From a checkpoint of a small self-supervised image encoder.
Model: 32-pixel images, arch mlp, layers 6, norm layernorm, activation relu, moe top_k, num experts 8, width 384.
Training: soap at rate 0.0016, 14900 steps, batches of 512.
Data: 50862 training examples, 150.0 epochs.
Rows from block 2 of a small self-supervised image encoder, named by matrix and row number. Rows with one number belong to one neuron. Each number is 500 + 25 x the weight over its row's rms, rounded and kept within 0 to 999. All counts start at 0. Numbers have three digits each.
Before each neuron's rows are labels from the 100 images, of 14848, where the neuron reaches its highest value: "responds to" is what is common among them. Only what is clearly more common there than usual is listed. The data: single toy objects rendered from many sides on busy backdrops. In brackets: how many of the 100, against the usual share in percent.
# fc1: MLP up (model.blocks.2.mlp.fc1.weight, 1536x384), inputs 0-191
# fc2: MLP down (model.blocks.2.mlp.fc2.weight, 384x1536, transposed), outputs 0-191

responds to: white (26 vs 8.3)
fc1.320:474524511488491541460480479444494471490483480528488475508531493530493539479489508531516491543521520468466472500505472564477454502495521532507522548459512474516476498530494496525503455546542472509497535538535457536511509498474502524504529481488515503473461518540491499498454500487461534525506478527520497511497485444510482528501480502475525470465514519473528529507500517511504502515512483480538541502537472578502489479459537515502487490493529465490536524539467555493508495484455490495509478504542497493506533531479520525473492467441500516525489524496512501491459532488490454482
fc2.320:549528475522496476451518540559499508491502477529509528420503558506511460441482474495475506497486456496556541485532483488525512486493511490515496461514503536521482500524467514469490529491494488480510443512496519506481498510553461491531505502513499507480504484474513520479527485510467490480487512493524499508486536513471513514523505533533559519502505498496511452505523481526519483453474455507454464462502555459517513511472520466468474515550503515540486476480479464538499489514538511544504520459494490496481484511495505488509493497477520496506491484524467520497492536473474480508

responds to: boat (26 vs 3.6)
fc1.453:502515490476527455502447477494500472524513498476450500502471480518543506467497507451466520471496537476498510472536497543498467522532472465446485512528508504523500495427545480488550483507483486504473501483482478495489457533531508498478528459493494502524507464490542498512487527448516522473503489479510514485511511500531531538513505529485493504540498515522532523487521517545466515487500488526490533507467483454473509535534457515524518458476563447503508532526445461502480456559510505509454513510550509515495500558518478520449548526485499495507503559439486486499500499535519496507
fc2.453:505460501477505526533489511472518484416516525480570456486495511556489511547525515538477489527500500466498542453508489535537524471454550482526546516459506467496514501505472481503492490456451512543501483507539504474524516472461492488528489480508509493493498506458502468509516501494500467533461448498510531505529516506532515484515487497517506492478532500524520499457520505493502468500524519443488464495483457505512497493520504490457517493512511521485487486483499536542468512456505508490524482524461494521516551502451469544527490470513548500541509485532515510467475480485504539489

responds to: dumbbell (29 vs 3.4)
fc1.749:490514533513480524474484482479500511522529519502494508507479520483473505476461480447522500526511500511495506493487524554492472506481522535488523461500486559482512470501494511471516447494470505495464471498495500483489511485436510523478498496526492468470470497494530521501524497491469495453505534502513494509538475564501525501492486512477518488448538472523487523518492535487491501485475447536470501554473487481480531515520468502523510473521510490513435466536475481489487486497524521443485467516488489522491490534488491529533506477438480530506510510460523544492486479505499505542
fc2.749:448518459512470516511498481465492477507469483471501472485527514486476507476495534520492476451529474524509512518525498524495496469526462527475514520494498487523483510452487493507489502477514518537478474513507495506554477500502526511515470478447486510503519441492467499523464502499488497507496483488477530521449489475523515467491475518538534452543476480450512505513526501455514529555520478461530462483535524518504507490480494507458493510518517495503518454477524469468479498531491507526484544548521478506517494498463514496489498512509489506535494500520518492507511527526464495446

responds to: hammer (29 vs 3.5)
fc1.438:481525475496511466525508486521517496517475478505511494501515514494488504500492488463426502482524469493520499501501497495499478533528519558514511513504485489485512510499482502504520494491508504464498510471534483481507513502439535502504520454531505453517515540517498512438477528463508495483492528495527512571495527486497538496533475509478545469519462500491484457524468518469491515546485515524513457519498485517527523539542525499510497466530467477516491527499494484506479476485498440488509509535497505539512510525506532499467505478497519465498542485517499521461512502465514498471
fc2.438:526534494491499546489498443452505526471537489515485561504509481489507498492470498486545507521503543528508461494494483528481537489473472476490504489455506493503440497510500511491479480480514523502470473498465480508470487493485481525462515502469506524497465513527473525494490451542497474488457484495538498507498483524516513477472486465543488522505481480471536504440492520497516502475547472488482471486476481501502494498467487524508513546488519476496589512532485473494509561503474499508510483450521484478511530519482479511533506514504476523534497521518514509464525473532449476536

responds to: from above (63 vs 33.9); white (51 vs 8.3)
fc1.613:488481490468516549485509496478543487531505493486489481508521504500510497489538487507495514465497446420506554459507532506495506469528540480567524526477470503533506443479458478528534475504503535540508475504489498475496526494536510537475505492484507514516493468469447508516491525452495509488472542454547503519496525537487496519484537520455529506466501503486547524500498489517503503482521506517518490503464487492493525486507475489457501527490523515480500488445455503498515490534536496501476513498498509490548536523515521481485460513496468510510474531456490480544452521470454480512
fc2.613:526496508526481450498532470499513492504487547490484504497532458501506509490494502513504495537476535562499475508464505506484492501529489509502477514527490484469498511520522484456466490440476486542482496521467506578496445474528516491505460481535484517512493464506522482450468511559501499481505463568478546504499482517503476467488489476531462513470494492534488504468494516533517524516506453501523542483532493504478498541535523494521494428451498535492490514525526493478481495463452509513553469529488510488492466500535473525492506485508505478481493450495465509531530469514510494527

responds to: purple (43 vs 8.6)
fc1.308:549548501489467502517488517484508468517472463512519530557460556482490514496509510481489501523536513496529502453438490455482545526494471502489515496505478503547521510480543517482505519535469503510539533459481486520514555505471465501527535504462513468493495471501476479473503514535525511510525511514504481503485485535467504452506499504473529511483513497511464476508492511532503510560500469498494544487529561470487477495493517467501532524521480515504509495502486541508558497501504493505525492539505481469472555475553514462508516519498505499537504482481562550464493509503507475516
fc2.308:504501518560483537512437504494510495481523489485447518483504467492461523497478476460445496462511518544497533519480523527508532503486470460490534515506543498496496442503515497525512473441504555506472526490518530522496473474528462470519451507514471452537523491516513533499522497516501522526532491491499505506487480514534503491474536505481486500504509502475517465500485511482477551482504494550497469457501495495556506529477511493480473458535502519496476538511499481514453480508513449493496506507535495438519510496519509472484476540553476515498554460487491509467442499470492527504

responds to: hammer (75 vs 3.5)
fc1.135:520484526522461461471557502531494528503492528473485510513483480467503498502523509516493494481548460521543496491533512478513535508530547504506472477502482517560486551541474517505478517491506513496540458464514494503470518478512498504496440500491523508479516504483501524495527535498515507443503551474500518521493521438531525527477522466493500465453472483463509516474493500512463489503519561515525492534507491496526496455494495480507445508486530540477493554529513488510515522506480501519524474469478509469508482528517502466500487471483495510512501506463454521497529517486506455506
fc2.135:489488481526503487488451491528529505520470497480471509489491526479453547483482465473542520545460455485518502495452517481509463479494523506509474514479481494442517516518519513532517475415483492526516523544520500528484461501480483519484519493496455453537522517501499497504475510480500456561511443486470489456516499525488527499544486487524490526496466496472502510489494480514510492449486493494509521497500469481488522496517495527526547503563477454545484480498493490520503482490532459504496483507490515501474515549494487517509483471518487529521506503510520472539500508505511487506

responds to: dumbbell (28 vs 3.4)
fc1.268:471435465483512504488555515510492475486497546520484508455529508509479473494474498542516471507520475484502501480457500521493498456509489442446474489530476503476473533491513499481476513484475543478486499459488454484518490539551476506452542493471483492527501515495456450500526489494485529512498506526522513531535500511511499501494474488513513538511512489428454471500497552496504469515513508515505532470496523500511522487510469500550512500439505485510489489516541522532484494486511499483510480499561477457475548470488485491528505449512519496527509434493500497513522507492472465456
fc2.268:493524512520476532520497499503467498505471515475521503548520436515510490507557518474504483509510490510496522502539507497474500557498464500484506484515498558464527482524455517531501495509543506533496511557502540506486517470453504446496498515494516447449515541512504513470500525456511527513506485528488497489481483454497489518500456456475527482514467484527534522496493463501470521490474474509510499467488536527520504482485512478499513492544442498495535518523504532471491492495484525523494472517449464567514491529526525510504489486508469526506518528507523433445479483480544520532

responds to: red (46 vs 8.1)
fc1.679:467508483481498477496433487500518509485502474515501433534497545522514461492496532499539455501511503513468512496578515487520491521531535484503481502472590529530505495483499534499512525513542521493499541493477493505457520521512566506440490501498468483484453491511500505503484469529489487495529497478547498497482500497517522486500492467504555471487501533479486459532492494507482512458516516530529492490477512481537508481483539553525512494522521490495521527517500463496462499497500466461486494481504532502572491526493539498509475494522503490513532499478490476509498507535507458488
fc2.679:503503550461477466516534495485502490513492500473524506472504476473496554462526488536461496461496458511510522476477464528467461508536507546496526479500476505438508493515499491520533501484475524508530478493500504496482501511526479486529535520546480508516483500533465555517532531522534469522544458523478485500547468505496525507511498486475484495538533494475504504499483494423443482480488525503516475497529500532464466499465480459543492464533497509506511499483484521500495470490524562495504499477494501536468522459516531444480454475505534463499541499483505538528506537499442542487

responds to: white (27 vs 8.3)
fc1.384:470489472508492492504455465515487522554482490454481498505495498549535475488532543510449549526483535535495484512532521527469504515504464451541514486520484452502521412486552498548491513521508545466497526506523532474514511473482514499502484526517481493482508505518471505474492479482506470498499523496505497504532472495521476517443516464532541510508552503507482470506457505500480540527537478469486494500497516517520505480521485517491487503470554525450499456489486466484526500521478500495531480502497512507485495498476457518505533486529521525485492461473502554497525518462480478520
fc2.384:517538461499482516545498529499521480493501496485494501531515530474485498507491498498529508462477507484508542500482501482532519534488495522461482508522523485500506538516499538446511518492519538480517440513520478540512486537512506482531520494488544528564453467496512518438512523511505483496476467507511508505478495515513516552543506478490509473496434518454487487504505504487503498502474480545521505494497509502499424518529508475526512484515479509491543481518503493454484512482499509504505454506528544507513484506508503507504447493520504531490505487483458487493485497462464527477

responds to: red (28 vs 8.1)
fc1.607:509495516483482464480479494525511490505495482469518500475466489515527534479472482522526516517487527491489459478552500503495495531552532518485481511520490508470517552497503480492499489477454491500488461496499502528493491485510507476515449486489480488523501477509527519522497463542519501517550528482510489508504531493523499504500531451503533538567496495505545486475529498450492501555512517481495499538504476500492511509496466441518495523510532503499514473526486510482499459494469474502489419524517476464495525520513491500528460502500515465590487495514506514492484523506492509515
fc2.607:524516514522476521522515520478467501469473482553518492509501532444491490505508499498496460504469424495476522458529511504508487505455462528552482536459533479476474507446462545508484537508515539507495486477530527497490503521517485480479510518508475498487452493471501459517502475486477458506492444511541531499536479466489512532465484469450477519515521516493456484505509472536529470482507456491509478527500486527498475498459518539484499478487507499505536487516489478508448494508488527456503535511447520501487507497546504521462507541496495521450538498493497538507462475502487506545

responds to: trophy (27 vs 3.3)
fc1.737:500514525510486494457538527514451467500509500539466506500507527496502509484503484478497510519472528490467520509473469546462531516490509533508526487482484502485463512517475468519505495472532505497478469544491468510539508502464486500545509458500529476477489524501496532529497488509481457505525475515545501458526461502493446461486519500519510504494499515483496493466532547530530485472511498521496533480523511487500504521511530459488485528484513543521474497541513487490536518474488486527438488461512513498482451530504466533498547479485496502515496493497445510528512534496469531572
fc2.737:522553477489524513527502503574531496539517495456502505546527472515507510515550531525496514506463552519492468501437500449505497499482514508517472530524490433479517570544530528474518475521503517491493514514519523536498512497512456535473529502516486484472485528499492466496474473524457516501498525456483509534490526513511504503515478475431501468476490510514506527528504465502467541497492511447471529484519494512517449501489488530482496489534505469466535532481527502519490483530495508503484485499487500492523530485473486516496477526513485500508467494507525504519498490501562497503

responds to: table (29 vs 3.4)
fc1.96:498464511546522504503583470526471523531458496510483475513482513528485476515474486488513527500499519525532484537534480471503507505494498568507521471472507488487534501463510528562505503479500473496499491509513460502480475511503498515479497538494560527533515522473466497470503516449478514468562477512460533490480488503526492532496507491464485518476489495479508486473464490470500482487544511492491508536485505522470457446546494419556581506525528485508494499525466469507477511463517527448509471464525487526498505499504521511492491492507519473506495515512537508492484545451492453461
fc2.96:496543522492490502511505507497536534479535515534517533497488513462516504534505485509525507512504526487471507451475521536478479501530497405516513516506543505513443565538510478496487502553463543503466479465493482488520480446485470494482465516529491470506510510490540465509480459508543474487484511526532506500528502508512502476496479474549514446523527487520488499501501477505499502497528517495510474505542474485494510536497487538491458496493452510517509508491513531448508507524494457517511507509493507495499515484458478524511520498512494553491473520472504495499506481560503493533

responds to: green (63 vs 8.3); teal (28 vs 8.2)
fc1.312:516489524442497492522532524491559510516467514529534462530502522492520496491516538513504453567512507509464472489491522544510508509522518470487474506511518505499522498493514540431460497502464466517524493495466495507517534488496482490534486445483469497508501561457500509500510446501498503545432523543531511527515516496491531542516505498512519500505483501510534519534518463474515441488548492457511520524515476486456485526487514458483482506535474486484460465504531494514521470466494495525502495505471493489461522526475484489493510517471468516496511455511486473496478472479534496518
fc2.312:461529500517548505499554530523477527490499496446487534511484495539470518473472456527533545500502518461499475534507516451481504513445516522512458474507488468481507530491494486567474513506532507478513470486511480449496495446506504468497538498534482517504536466530501482479470506491514502507518527452526522542501487490492492500536484536514483515460523477533481493476518530504464510504490526483477520503496530536514490514522531565519517524513506512516458480489481502519478525548541520499483491494492485490560480500435462492486539494495479505496477549472465508533476476524510515487

responds to: level (62 vs 33.4); hammer (34 vs 3.5)
fc1.526:490512500501542507468467496513530488455527483547486499472483463472502498487479488522514489450506464537472469510448483496515542491498505542467486563523528545495501461496539524467477526502492535543520518499520508494465513528435478492536501503496511499475501542529514499498493477544511484529488514512452487505516479464486483500497497512487487529466511489496496536515467520500526498486501517492533465489503441493494450494515522480489503479512499472491506478477478476511485520511485497549524499499468498471532484501509527511510492495540460507525516486513512501521507527461544486489
fc2.526:551437506507460511550517543495473480507437504473488471534520527548479505495463507507480488518488502501510492527556536513488483508503461482470491528498471524516490479506520518505479507461498466433501502459468506528506510510526513445541479484494581487504539492473474511491478492468500426438466499488520485533512494482490522474523552488481515489477466490511529449526563488492493485521485496529472478494514473474485517509504486548505510492489507508491519527532493500514491527512485502479501509505513484516473511494477539483456493512498513458498492520484482519504474477518480510485

responds to: green (33 vs 8.3); teal (31 vs 8.2)
fc1.310:533466500536512473538469493461484465489473470516516442554500517509489482491527542486525454516511490510503536522508534531496515499495490497473507487505474515497536505484515483494516501549514487490495565505471484503493565520483494498513475509542482532478528509494497498480445578505511478501506488491517509507453515530445516514508562514479524492502511508467529494444528504516501472473498502530529478515509516531519509498511422471508525499476512485457542497539458501502466502493538521526552481520514494520518473518498540497456540507484502495478529473505465478500523539501503502468
fc2.310:495515483477541438453529481547525496528482502462490501470518478513522526523471455515540512457523477508496496483450486446507490458514488482456470497517506508507456491498516508507475506507488502514471472503477541497479442519537502482426542479495480489535491517462547551542499465504522471536512497510500495525477507521568503505462519474553493484456467500502499495518459472497467530499493520507480494506522506491482521507501544479555483534503523458524493507457471527521476474482499509516488501474514510487529527504500506531514475516503494493510476489514496521508487482482534476521

responds to: blue (38 vs 8.3); teal (26 vs 8.2)
fc1.197:495481409474489506497516451498544458484472497522468477508507511520496531530458532524472491542513492503517515506492492518482496509519539509490529492501488444472513515512502446545538521534524538490496498503472506478468500491465524493537483494455545515513445508475491497521459525446502459513521510453526541529471453505531475532501513501498498448464495516508491474560510510498493516503503474526523497482539478484484506508465503529487506494513493489554513560503510530539495505497477476543546444513495497470536487498538478504507499501476508471500525509517481511459474524476486492529
fc2.197:468489515485500524473470523477502489477484487501544504510439495490506501494537467485518510500488505511499451473526493516517499540495441540489519506521505513496532495530495502446513475475524492507495481488525470524542474480504495516481489510502507496438555501518537456510506476514492527532486472530474458504505521501495516491481459496482452529527541514489529532471433497488546491517506527457480485524463486539470503500519462478509478532502485471434508449485497476470486470527535483460546515496477541494457529500482554519524480523507507497510521486497499521530500505494504491521

responds to: trophy (26 vs 3.3)
fc1.504:490522540496497503479536499461471500504524475496465505518491535478496503492544462514467514485476517497476490525460483504473485524516512505555469523488473487501480519500499513501526494484505530482473534534513491560512517492513469528520523501545482508438473526507488487545514512492486487523483501536532494461493467508502477505521598531539502483509512509484503466532538528517504532477518496521526512475477517490522484487519534503500492517486484495557500539530528509507557519505510449541452473457496518508476511519496468530485469517514480456494506490499491493547556480519466519553
fc2.504:495531517504515485512484507505557468534505478510561439498485482533456476501489529532510488453496469481499514520488512499506512491488533493501501492516529464507547479548486514531485482492511527495505490493524499459508499512508521537535497522523517519490460500450492503515515488494481490460466491530492536542497539549482466475506519492532485516522486507510552513468503490466513515516546510455554524530515509491541463536497540520491485500524445485499527467475535470510498520514498526504559503501488519517506525493481531477516486470498484553503477536503533493512480489503517526483

responds to: from above (64 vs 33.9); teal (34 vs 8.2)
fc1.643:502479478498528497475484480451460496528498496511458455482498482452499453496485491463476473518533495446455496466508462465503505492508525499503476503495483510492494470530499493503504464500501544466482454480487489502473486497523525495512522513507506502510527462484483529528502504518542471500480516473479535501513513466500513502544495484527497476550504486501492505525521520523519522516524578495542515544518527482500484481517492519500508497493446500513485491521487493507530503534489567513509484496478469414477493507499474500465476523480460548466505514517498481491517520500510485532
fc2.643:504518499479492497510514493532493508475529511491446494489519490479506563487479468561473449504459490487530528524457490488501488506500524525508515487515480540503520471479505464457524485515498489535498460490531445476509537520520476494502518481508469520524484526480540508447524538472510550477483495534517471510470476511507498478475511534521515489457485535533546451505468504476501473504509488493498475473479537504489469481562529523535507490470515494495518517538487521502487521548502481503494502498515478513500531470547530499563523475483504494502504540502515545509512514515402466515

responds to: green (75 vs 8.3)
fc1.196:492511538492523504518514524480526547494518474467472528551510509484524533472531479491510489503474465511514494540453504479509490434487472540485494499491523484490521497553491531480532516520538467505502535485486479502489480498468533522494496487483483529486510509482516464501518523447457526473473506491484480464413500515541476458562476501528482487484448496505511442467466494515496510481534487490515511524509558502503508504507502503448471455536498518519439517494472481497525506526552517521546551489559520542486479485492464475503473491489470534509487556510479489515476491478488495518
fc2.196:476523507513488495512525516533464529438495515503483521507492484451529536507487533523451529462466460481479499429458506520500506539513474498509483534507535501507448461505541518513485506497470504507493472519494495511512464545506502571479505475532480475476505508538551518480477493531482475520545472515481512504480473461506512492456538498496511507541516544526490517529501506535505478490497557508509488466552483448509500526519559492482517490490468536474475520490523470484470500505501489497430486553493508470521483527450512489495512552486512485512499484518502491490476482528502487501

responds to: boat (25 vs 3.6)
fc1.247:483537447499522505534472456477503505471532520516513486463463498519496492494499507532473497477530525483463477502542492488535493483486504498527545497528531449488492490487520479493473507529475515506521526530510498486513499508542579539530531501490504538483483515483472491512507543491484530506471492484552528494576511507493508518504498531508494543495477532523486487470509503506510496494474500486481514469550505462489524538524475518494507526450546492521500483513496497441485540525544487516483540497514475501513511497477504487476505542500558533495516505480507488539513487526562467503
fc2.247:526490473493533504507494501531521505444504485522466480475526520478509510532512508487491529479443510473506509543499464474505461534513500515513501538499507563480550496502483474496560513471483492554479470496498520505516526520436473522493510505505495503524493496515527516521527470492530470490499506474469553502512509493466514485514479495506461485500542450444479507527509485517480507496498504508441461505487450473527502485474512493462514489543480516502471483546524517474492472522504465485546491492504521491471510535539478460483512480503496545522537526549497486469471514476470525476

responds to: green (25 vs 8.3)
fc1.521:526522510490473512515528473513461516554493528498497484474481543511488537521503536511531534528460476506509481491490483498516501518483499501508525468503514527475479486454504539521549529467496463510492506515518528489493497500507484483521528499470529491505503510495465491510511515498513499470508466522518471502532511529485497493490524475488516506493509494533479494521472452488459481502553494502493541528484419489465500506511496520499472562526487505500504439508472563527530493490534485514519488550488452503546496496497436541504512462460527513534505481497449492539510482476509530500
fc2.521:533461479511496481530466537495502494452467464484498494491527466507500524484507491528468502513521460486462477505521457511541506504488466502500493515498532472537541501462516503465496540549500511489509503487458498496496561476450515508463499514551495488507499502536507504483522529519502501519497487453487497506451530534520469481524492492487508513442513490476509525505537560484536489514503533478453487496523509544534534552552485453494524497511543495459486536483485478483485472515518459517536519489455515448501482479505506478488529508497484455503510528474514516465509483532487488512

responds to: dumbbell (26 vs 3.4)
fc1.432:559507483510479522514488496495551500539507531512536509454570500517491511448496526510483518441524527493497485474512472498510480490486532487493529504469498518495561472537504496498491523523465524457518535522524463490506490485478531530484520509478474474487480506521486512531500491475486515476473482472524507447494505509455512525459457556518513468493510499486490489532515496520493519511481511494464495540456539494498527447527469495502456515516533475492482528538495462520530503535501458518500478505508487505466502502464500527513482482491494523509509486513449508500512462471516504493
fc2.432:449473453513544479507507475474494482526517491482515545492521486475505521460498487507498499530499539519517527495486480476452476497521504473492476521466493495518490494468497522528528524522491475520517503473496508489510480494469496511502502494524505510540461474472454504486531529498528481500496512519517558503475491475529510470492494476476497527544484486499505495531488477548486532551543501464515517485477473442529510507536506472517514493435488502539532494480514548453517510476526476489510542473508449525501430486540522484466546516476512506521505497509527492491499522521523456479

responds to: purple (26 vs 8.6)
fc1.623:489451480453477511518499494468481547481498511493531490492479532541463476508528538488512464519472502493481482488492464482538511527512477484484512455481541469476468504517489523538491525507477512474503530479538509513557537518438516525486511539474528522473475436509477516530505548496491517492489501513508482466506520495488494487478496465542508518526496514532488520562546527516458469486507484540524505492512445532524497500507498527513524524479483531501497512515533526524485503513521493534515494525510482490570463504529515544528496527483529478461565461494447476523510517502490459532
fc2.623:498511480482512486529516529550506482518484489531485510476530497509500511518482496494486531435464506498548539496495497547502481514474483515472501492464510481478480517463537486492511494463513498513481505472514513523502517525522524483501466533497499460539467524541534529468509488531464481489536449507503501475533492533508503526508534492505552548474504454492532484482503452458530500459521536516515451505499533499477491491485527508520493480508496511516531515525476506486519471447488524547515476543504523494487560533550471533510518492499497512506494506517478503486520485493516474525

responds to: level (61 vs 33.4); table (26 vs 3.4)
fc1.286:519463499512519477500470486497532503479482510516512491512512509480465511484489520503487496460498509472462507528530485519497506494440479534453508508490477531519502494540524533424457506501504468504493491501504492543481510524482526479509510487507565494463500497470497510460539520469532494464465485485488505533544520491455537477506542497462530502510571491450537505520482513474524465535505471509504521491534470493541480480497480487537509482502535471474527494521505482533471529452498534515535491544483464457489450521512540509462491453519503537518521486473497511475533542492533472440
fc2.286:509469523527460538458514503474475540502520494497538477495521499497563524487501522492537502464521467491527526528428502475515477512550529482523505479475505501501501437468456555483531475505544515483500492469497531467511507501493471496521490479462482525558512478525503503501478485476462477528504488509501492517484455507518498508486550494486523468495458504474517508457502471491476532487511539527480489482449479523536473475481529533546490516491485494503504514464475532462496548509531502489480511532522495543496487495521481487518525462493460477544491493530479513501521472539491559511

responds to: boat (30 vs 3.6)
fc1.41:551464498514428493489472448506432503479444520518533514504473518468526485517509484500503536495516502481487543495522479515490513497501462475518484517519512528470477525499499471479539491526461505497490460501519533486475548453505518490516497536490488506468513481495489492515567499505473527501500531498520497502550501514522508523520499480541476489519453482474474464497507503538528497476486467458462477502525479489440548451523491544512545485487474504491481458507481481514518530460526490483523478508536496508509482524496483505469476436520527496502505557494508495483479553453520488474
fc2.41:497502515515508558487529488486498462482509485519509490498520515513495481499506497502488511471526538477475540509489512452527484465490531543483521471514476570545525465521458516484501479514483489501522473498500472483514486537488501473485476503482448516509493551495478493500504450518474518522511515478457500490504535509465460456495470478473539436556554508481517544545473490457457512503522486514485552478497510482491526512479505428482469510537530555519482490488508513488513474506493441518500547487518525508462543453483507513486531490530496521485505489525488491513481443483468534441

responds to: red (32 vs 8.1)
fc1.351:507485532504520502435484517472526522449540479505501471505527501490522475557526452490502511516484507482510548506467498524497523462524496503529523522465497493493487491487482537496522491477514526517491516517491498496495488518478485491503518465523496502519479502473448478434535483549546519483507481466487509483519488519534479476483498470580477490477491523509470451502472499485502535540498465509509513501478513450489485523481497490486520484504482553504524493507498493493523473526488514473507492534499542506503463452516464485495525503522531511529494500482538520447479535508480507485
fc2.351:478488490505486532563482512518456508504491483484482507483479439513505493470452497504493534458460469493508480480492457516515492553507529493446525465507474515469503507523511453518473508513488515490506512471515529508478499473496537469497485527500509472500480501526532499556525541450498472509511524558493461486527526510473511498485526453473469495511505492534559507514500504496453501469530523493475453511492504500499519558514500547520486482446475472491508487495462479517466480472529536529499477467495476515532499524524484526530515512517485479481527516524487506525511503520492477475

responds to: trophy (26 vs 3.3)
fc1.505:473527497526487452489507515515518503516498514492523485517430461505511508526514505514490502468490502492493524477475486491481540463546459530488490481531547475472546530449525496518503513482476521510493459544492497490509523508492504503460499503446497508536509522516521493481506534468468482502506508486498535519494548499558483518537482515463477544479485471469531488516553464550503496477481482505527531510524526489506487506515464441490515490476495496521527485563503504547499489497483520450504522489524504545491511495537491475502520531522523514556496506537485529495524532543488539522
fc2.505:503498502474468486497447496493494491504508536491526493496551507545470486478519521492494503461506499534483483544525492484510509525472483514484498477503487481474496456520498543481502519514474538513509474512540507484497516553509494487503478502516469531443474460486490479521503520523513529530471495439482534524490502553487468521489515530561495546468459531490529520495487494500495495520537491486502495581490453526548494470498535486538456492517526500453496508509477469494505525510517485497471516501518505485515504502462523487525469479493446518510510469464509488498494519495494471479

responds to: blue (52 vs 8.3)
fc1.710:520537525515512492520505491512476507501504456500528529480458528476515477519505514482494497521495521524490477484532530502540535513500456492518511506510553461471524504474513495535541485447493511524476505507485473529500517562467492500509511506547482490494492517472510465523470493513504491524499483469502478477497530492531511505492472456507502491537494469508478474546499498480446461480490480457529535467474484497447489547514477552504467507492544523499531481485544519549505490462496517476505426481491521535488512528503509455482496496475538493538572517474469505470525486519475516501
fc2.710:498511483496462471543555476495530494493525505463498468496521532504460556452473483493566521537496470471513507483494498490476520516562505541515495468482464522522501503441483517484454491468555512512524485495519541494481514494525495504495479515506489484494508485500517535504517438519496495507529489468490521513493504481517498502478518470487496538455513515483517497501515490463542511506522501498500524532487537488526495484493489475516517509519507520529488497517476513501437448500484522510558462594500475421490522467518460514494478510520470473503449496486483498551480505487535491486

responds to: from above (62 vs 33.9); orange (43 vs 8.3)
fc1.90:514500495457499510477514500493497517528508498474528506510551497518463472509498492489509509490467529505453492472516463530494530491524483489514502525466500527527487493497499540526478485528506482466518489469509518530494458473512538517504484472516507494501510470524478526531480496493536496541517525508486518507500531499497569501521512490515523464512504513501485488471527495510499524509511489513535488525515552509512543478490500459468501502535516516482513501492504512499459464507532518484503507556500477481508515509510495490449513537518487537484494472480502488503507515505545538525
fc2.90:474495467542546525492491514505520487485476524480512521499457507484506469529484498483501513478503461490475481522544507477542520509440511538466519440490502477493500490514513500503503491497498528519532503538512509473520482499502492506498501552485517507524498492497555500478511482570472482493500488505463513481563508522461481505486476528472515502473542458493517479534428499528496503500517511505489545489531443482511492513521508523489510446456509489507497488509504504527529506524480510463493507490504499491505509504474498507500477485501523472491520479503482523486489481494480526493

responds to: dumbbell (40 vs 3.4)
fc1.228:556472512501502502440531476517480463476498531483503521503516501457514494442519479492511505501496473520516506450498479496488484481500485526490511524508510459533470498518488526524473479495482487515496508512517493484488543501486477523463521518530470507497519528543492468478499483495425528479509524486453477532559513502477438545500499503509509498472491534523455538493518540491512478508524514493532530536506567506494558499513456470508498446544506474470503494533512482471553471482469528504488481504488539539517476527489525512513524476510513539507509457461535477507494510470486469510
fc2.228:480510497494445466525488535514559501549495482510506490490473483516464499489517526533504515490481511493512518473526519562505472505501484472497514513499484564493465476500475550545496464487502510500495445541479527496529484460493546517476538516477504482510520520499484418514520494451529459525491469481563536512492517522512476455507490527507540484542483485491498492534475465482508541511502477464500478481474491497477477507507531505475475504498479506515504512484514498503494528480470478518510518532492497504508513471456439500492509491502526511546487519522550516492507491500552517478

responds to: red (31 vs 8.1)
fc1.456:488484519509549540471456473520507460509528536520441499487513503453484485512508496527502500482474576501507551495531455527487504468560518519475556529480470503481503491529521479465525516448503496449506518506521499457506508497526474542489495483475519516520498549497492511442482518484485543495524480507524491454481462496504487530480467476473448471512476505458492471565484530491488502486523525472525476514478501532516489477516508509515477506486512524491519480488528489477519479497555525486485490464498478539525520480528545533538461463524477548485489490501479485512483516486485481469
fc2.456:497455505499500516510532502486486486455457488482510525520512537501505494489457533517443501508523505470536459552450537476462489464470491475549497532502520556556504460511498478514476464527494467495528493541505457520486530496508514517486529458552502528496514487544493517497480523511529494526464491519474527541513490498499503520511571559532500467455509492462503501486528508492500458534518499496488468494525542519479502515466505473502476471529468480506503517510528532527509536518488526511495518547470523507490494480471501460513503515497492465500500525511521541514504504517530538510